config.toml
model = "image classifier"
dataset = "cartoon faces"
train_examples = 50862
image_size = 40
grayscale = true
crop_scale_min = 1
horizontal_flip = false
cutout = 0.4
targets = ["hair colour"]
num_classes = 12
arch = "convnext"
isotropic = true
norm = "layernorm"
hidden_act = "squared_relu"
mlp_ratio = 4
inner_norm = false
moe = "top_k"
num_experts = 32
moe_every = 2
expert_mlp_ratio = 0.5
experts_per_token = 1
shared_expert = false
patch_size = [4, 4]
conv_stem = false
layers = 8
width = 384
kernel_size = 5
loss = "cross_entropy"
residual_init = "zero_last"
optimizer = "adamw"
learning_rate = 0.00083
beta1 = 0.9
beta2 = 0.95
eps = 1e-08
max_grad_norm = 1.0
max_steps = 29800
batch_size = 256
epochs = 150.0
lr_schedule = "step"
warmup_steps = 1490
weight_decay = 0.0
Rows from block 3 of a small image classifier, named by matrix and row number. Rows with one number within an expert belong to one neuron, the router's apart. Each number is 128 + 24 x the weight over its row's rms, rounded and kept within 0 to 255. All counts start at 0. Numbers have three digits each. After the name is the row's rms in percent of the matrix's.
Before each expert's rows are labels from the 100 images, of 14848, where the router gives the expert most weight on average: "strongest on" is what is common among them. Only what is clearly more common there than usual is listed. The data: cartoon faces. In brackets: how many of the 100, against the usual share in percent.
# router: router (model.blocks.3.mlp.router.weight, 32x384), inputs 112-139
# up: expert up (model.blocks.3.mlp.up, 32x192x384), inputs 112-139
# down: expert down (model.blocks.3.mlp.down, 32x384x192, transposed), outputs 112-139

# expert 14
strongest on: black hair (62 vs 6.3); beard (59 vs 20)
router.14 105:150142122083137121181114142117106115135134103144126132149135183114128130120138142135
up.0 094:111120125158135131131126107124096118100141177147146098145093100168125136117113140139
down.0 097:130141116108131128151128157156117104133112113140089146122122126160102092096135126129
up.1 098:138123129167121145151113120134138115137113146088151155163149134123124128069158145129
down.1 096:116160115116107119141129100154117144148116166131140119120128127101078147169136144137
up.2 102:166144132113105128107125125098131134179102123179157139149113136121140163161123132134
down.2 102:125109130129129135128153075145140092140128115125109103120116111144152120124130089122
up.3 094:137099095138163095139092103098123084171104163142109142076115117142169124155165119144
down.3 097:107154121097154134112085148108115143158129115121102153169129137114072102102130147095
up.4 097:116154083110143135142127122148117118126116129115153137123097144128101101128088148106
down.4 099:116176145172114130157129118105118098125163106120127158119152156153164136145120163118
up.5 100:105133133118140113151131140136093109097131128140125090117141144140148123132151131131
down.5 102:137155136156080159165163149104149132168141132093080124148138126115145130110168122109
up.6 094:132119115082128159120172190135158166107075142169125171151114130149130128145126135142
down.6 096:144121173149140132096159142146181135143128162148085140139142125157132101095150142141
up.7 103:141137126143127129158091153109094160105127153148162099106085128136093151103136122109
down.7 100:123127117121096146178118163139105149145129138175118112107158112114100123150127122137
up.8 108:113168148114128148129111108142115160169082131126113146120076131123113143126163146094
down.8 108:116139072117125119153090113130137158153131142108159093128099136115167125120134148082
up.9 102:149155151131114096150106147077081105172143171157126195127151063164131161122151162143
down.9 101:115076124101127133128116149109170151161134136128113101114117149101137123140134110147
up.10 102:145148106150117114115155140171159170126088126131119135130129148131136137174151079071
down.10 105:142143121124136145107147155094114158109126123171093128135133131140129165110112149144
up.11 100:104104119106107170123170154122132131132117147111147085146134150115152148118130099116
down.11 099:137106117116141160117108106098122120143137127120094146079132092118102134112140087120
up.12 098:098127139127164101073134160141128141163131124075102104179109114121114148097139139105
down.12 099:134118107137104156125150100122138098093097128146109095135145128148137102116145085110
up.13 097:123126128141102120165094078139121165088126109079125127134109158129138139139134128137
down.13 096:135127135143146115125151110098143152140156137120117136107151170123132082133139149109
up.14 097:108112085122164129141117135192142180121147131076124144077107148106129102136139176093
down.14 099:137175105135121112160134096125126120109176105128124142125145107090135164107170163103
up.15 103:147092097121121157138108164100123129119121121099162150155137125123159122146145125175
down.15 102:109167149130152164107133120128112179129110127115137156103126154129100143149117136134
up.16 092:151166164174061117131149111110140140150129122122149075105123130120144153073134119095
down.16 093:109110125128104103130096095148113128153116135128103094149187117139116154134140090117
up.17 102:132157157135122144144091162098133109161131153157138148120123108129127152095117069108
down.17 099:163116100112119156128127126146121118112082111112158091155146108152124132126127115128
up.18 105:175166079116156122132140129121137092134136154125127123152107118116150147141174141155
down.18 104:131108107125146169160124140127129102136116116147159062149146108125103065124104136091
up.19 104:145136170115164134121112152111120128119096105167127092102091114116135156136122153141
down.19 104:129102155129157131163116123100126142149126145119155126147110126156142099140115136101

# expert 3
strongest on: pink hair (27 vs 6.7)
router.3 099:121125088138093132100139140119110070116157102082122116145126137143160084096124087095
up.0 101:145065126156100121174079126148151156107152147102123099126128129162052148111147122133
down.0 104:080103139161126138118106121136129099136137134141111151152128135093117126144139141111
up.1 100:112128113096147119104115174121164120131148114118155154134160145107127120111120113105
down.1 097:131132102112156115090100119132099141113138152134126101132133108126124112100135102134
up.2 093:127122086089113102168101151074109126087144157102141089116101146142131155158188147098
down.2 096:142134109114125160138173119187155131111138116107094125142181104102136118123099155120
up.3 099:126068070083074091143104140168136135145131131136108147101140139101149115132118171097
down.3 100:143139117110142093110082086142161126142141164185121102109149133149118143143125121162
up.4 103:114096118122093106104107141124155132107133103103116119115162156129160108084127124158
down.4 101:138150110143072107139136088117094132106081108115126162097163145115104110103100128160
up.5 105:113138136111112077118098124151108120122133165101085164134140114139115104118135108147
down.5 103:172102130155098098110101122110175152149149159149104155111148134103163157137137156115
up.6 102:132114156127121161106090135127144159118107144111133116148143123150122154157136140112
down.6 099:167145145154148072111146101156133133135105110112135134109116070128109169131124161157
up.7 107:123139150144092153102095150103120126095140125116107145110146132129122154154136143120
down.7 107:173157066132118105127096106112091118144124115147112134111132117138120056078133159166
up.8 105:141122104122113114115101158154135128183103129109132132144122142158126120161094169055
down.8 106:163151139106163140141119130121127118157124153121121107148117152163170147115124116127
up.9 099:127140121139146136154135119115122131124143124100124130141110138148154136132169121188
down.9 101:167126142153152111122089120139112098127154132142119155100124137132100122131142132157
up.10 096:131086102149131090174127151169127135149090107140143160121132113089110119123105162139
down.10 098:132111133103118154135103146134144125128144139095152172137130097095105123114136096153
up.11 102:187117124123174110145151146152117113135140100158104109108145148154154109088104109136
down.11 103:156124120126105167115096159109122112142079135126136144140136136107110196118118104136
up.12 097:147116097108134087124131163156101135124104117120111140144140138138145100119120114087
down.12 103:118139142150111072158160136128100135134131146159132146123141128118077132092159128132
up.13 095:176133101106150147114156128080166149124097146150147137104153139126092146099144165102
down.13 094:137122134130150111118166117164146155138181162062129144103123082160140136133089128137
up.14 099:115138090110165125163092137129085140100102140104172125119084123113155126111183123137
down.14 099:133111159127107136118113116149140155139153141097130131098154093112170083128128119119
up.15 102:162138095151141117134128109146091147145155136151120136124113146125142129163145159096
down.15 100:171114161104144123119147086125126142130134151121183157146114133126129171173136110091
up.16 099:111108121141135103138112120133068128108177142095162119169128148108134136141144111144
down.16 099:151085126137112115111117128186123062193120110108122156095172167109100122137142114159
up.17 105:143123127111165178129091139130106137103175088129095122153164129144134150157121152134
down.17 102:118102100141102156133119124110194132127120152148167141098113117139134105144122099149
up.18 102:102120144146114129120137111137155113112127116116111117131097137136146112159124162097
down.18 102:145131124145093130136100127144118114134111101148139122133137108146128121115148148149
up.19 101:098168108131143122116160139138148120134155107131158110115114125169132126127129111138
down.19 100:130111105126154127147099136157136123138131137122127141080137126147106119106125124122

# expert 11
strongest on: black hair (45 vs 6.3); beard (42 vs 20); green face (32 vs 14.1)
router.11 094:128138109122097124116152133139099068088116139115144159148157180100131107153146146154
up.0 103:150128170153098145149153155121119103119157117085101131114140092125176134138141137104
down.0 105:143114107083143141125165168162124099141146137109128097106155132144097129108096140131
up.1 103:135134109148161153130135128154146121099177157144154095126126151126103104118142102157
down.1 103:155157135164116108150085121134134150180166138167127172143149163108121159125163148103
up.2 104:054100144149170117165155142134113109104118113171122153160124142126141133114137080180
down.2 103:104104102121132103148090102157095135142158150114078100168132134130092136081089128142
up.3 106:135137082098115127102132168139102142115099128113149142095126111144086119153134121139
down.3 104:140117110115110126093078119123138085126140120088107138162137118121147104149135102129
up.4 098:133105162079107109100113097133171147113141110146140106136156153168143131120171126131
down.4 100:154130124082102086117138106154119135087148150128122108138158123108096136162118090097
up.5 102:131110162117137149113174156159093128151137109140182110147077093125111146125150156118
down.5 102:092150122118103104171107119103153110122126112175156104108130117090120150163147075133
up.6 098:148122117157136139125168136156099088102139147114125102121144127116082156086166123147
down.6 101:137128132105129121104135168163121138100124094097096120146148132165115113144129159115
up.7 101:099138135206135135120103117157120116113155165126130136157146123122148116132083142174
down.7 101:144089111155154142158102128112133149125114122142098148103125130146112097153126104151
up.8 091:155183141124150133089120114168118104107124148146149099143149148137124113075147147144
down.8 097:124156161128114100131040125139106129124146114165117152124152148128134131142142130101
up.9 102:135114103141118110138132101161154105171114111118131144119143140133096110157108155159
down.9 099:110088101129132125199165140132087150156119124113155122181112134162101116130144108102
up.10 101:145124186140128116104096115117119085148130174108187156097090145137165116119124119133
down.10 104:110147156098161122095104136178113102120129125146095158129127147104152130126107141148
up.11 104:141124089137112134142131127129079132133137146111102148118118113153147117123135120119
down.11 102:112127130148109151156120132172136146138180139104112152148087157170098130115135093122
up.12 107:163107120126173128165120140106094145129086142099129127127086136165092137118116144112
down.12 104:100121135151166161138134122148114135103125103169140116080142112155114136167075147144
up.13 091:156183150125166095094142128169102105100130148144174145163144141159169124094147148175
down.13 099:122125120140164111132079103147109082127174132142112177131157162109155158102144116148
up.14 110:156110084154152141156104155114099127095056148121143126140148127135097173149149109128
down.14 105:157148150121155136172126114102127131119134103165132138103133105154111132132130125147
up.15 095:112097125089147164145126115131131158138150116105131117095084132088114193148148133101
down.15 095:102115122117176106154139126128081160092142127174138161121091135129120113155119059097
up.16 094:119127099193155143132102098132131141152117181131113134150131166118134149165129119138
down.16 095:141117122169144140178165082096163114123136139132139143148113117114129149148127101169
up.17 102:170188126073106120116138103141119135089154113103155109109108140135164159093110162136
down.17 101:121117148157134089083162128098173129115104123077111098126144103141171132175126175091
up.18 106:157108143111129106139166139131094137124143114131156108095118134112132111046100135121
down.18 104:131144105125127118109153103132110138136129085129161122141110099111096159136157121132
up.19 096:129144130170116111135142136140087117091124152110130096124142117128125168116126146121
down.19 095:140106141114106138122162182144131120086138120127121096145118111100096093159109142130

# expert 17
strongest on: black hair (80 vs 6.3); beard (43 vs 20)
router.17 101:142170109133171146129146093106150136095102115110123149088115142092114083162130142173
up.0 097:115108134121103104107120120113095187115129104128108102139126130120114105059080151137
down.0 098:158135140124126141114168132085159142114116144071099100129130130113101143126184087126
up.1 100:130139115164094077135138120147108123114128163110130114147150156141135098138141118129
down.1 101:126097123088100126152104158108107106122124138157095114176122132136147069125116159148
up.2 098:119110089096172147140120136141105119113137128072131047163143130133121138120138128137
down.2 099:107107141137123115108175153116118163151101165122136116104094098105149154133046123144
up.3 095:146112114163097107131059139160165105133094132085160101141100128114084124159142152090
down.3 097:147138091195117066135144153155127151116132171138103168134131158100131121094121143102
up.4 103:117147152107124107098125161157171176119142123108084146173107137146142151124122141134
down.4 101:148144113148129180147113119140093138131140094106112136145142126130127193122164106103
up.5 098:106149114134170116150135184127099175122130137122134143097098080125104106173127142069
down.5 100:102099122104142129121104138144089141099137132129105129112142139133175094124132152157
up.6 102:129118122102120135110145149134145104129162113112118136158093125124131117133160129124
down.6 102:068134131138129126130151113080157093119125120135100134123122113121130147155089098127
up.7 101:128144172101154122093112138132106139132134136170144110148129107095108126094125085125
down.7 101:135120184135168163143131170138127127161098128137126138090084098114148077132124121139
up.8 098:113155181127167149162136153115157092117137085138132151138124135151184105145129166134
down.8 098:122100172117135092125139074135142103120096125118143137106146151071138115096136164129
up.9 098:127126159103113131081125109133136144092141118151138103147132139076076093157133104131
down.9 100:099104179112103106142109130146140124103136098188097116149111121142113167121106104116
up.10 097:124161162112141091105163150164118146098116129128164148083129063100097080134180128106
down.10 098:093110091095158113105107127151170080117131131111112097118116176111131106096117179141
up.11 100:121114157115159107134130138093118138122089115106072120157141104109141093129099149137
down.11 101:109131139139109153123068166128145119197156096128131146124097119179172111125124168137
up.12 091:092137164140123137127147185146152156104160133132144117140078116088131132110121103153
down.12 095:124126175121131126091092144162137154123161137099109150140124140135140134151114123086
up.13 097:075125167120140131131152153146149131122118125115091126159152150114128163133098144138
down.13 097:169159108135115151123140129086156098155150127111122154144126148127148123127113112152
up.14 102:102120148135113153110146159114181116175138129088135124102115150085121128138093116149
down.14 102:123139144115121103116127121114120118153154146120098092166157114120129122094119127099
up.15 107:155109097102141149140117158163159104146087123132150124111123120103139121134142109135
down.15 108:098123093146140122139148140182127114146070110158132089120149144066125132154082142194
up.16 103:112147076111152135118111114139135134121081117149109096128146134151105102103135188182
down.16 101:169129085104087098104112091129128126139114116156082118144129135115108143164126121153
up.17 100:093126137159112155096146161109157102165103108143138116157131088134115064118143152136
down.17 101:118160152128144126120081075122102099147121154131115074104103123148159119134101118148
up.18 092:112131155140131089119146159092108129134118143121102149115169121112147128153171132104
down.18 094:142156137109118098137104115147094097114131156126156105120122081167120115136126115132
up.19 099:105107126104110154191136137124113187109129167144185097130120188155126166120109146109
down.19 102:154133166155121130154095126131111112121134112116111113146149133140128128146143113113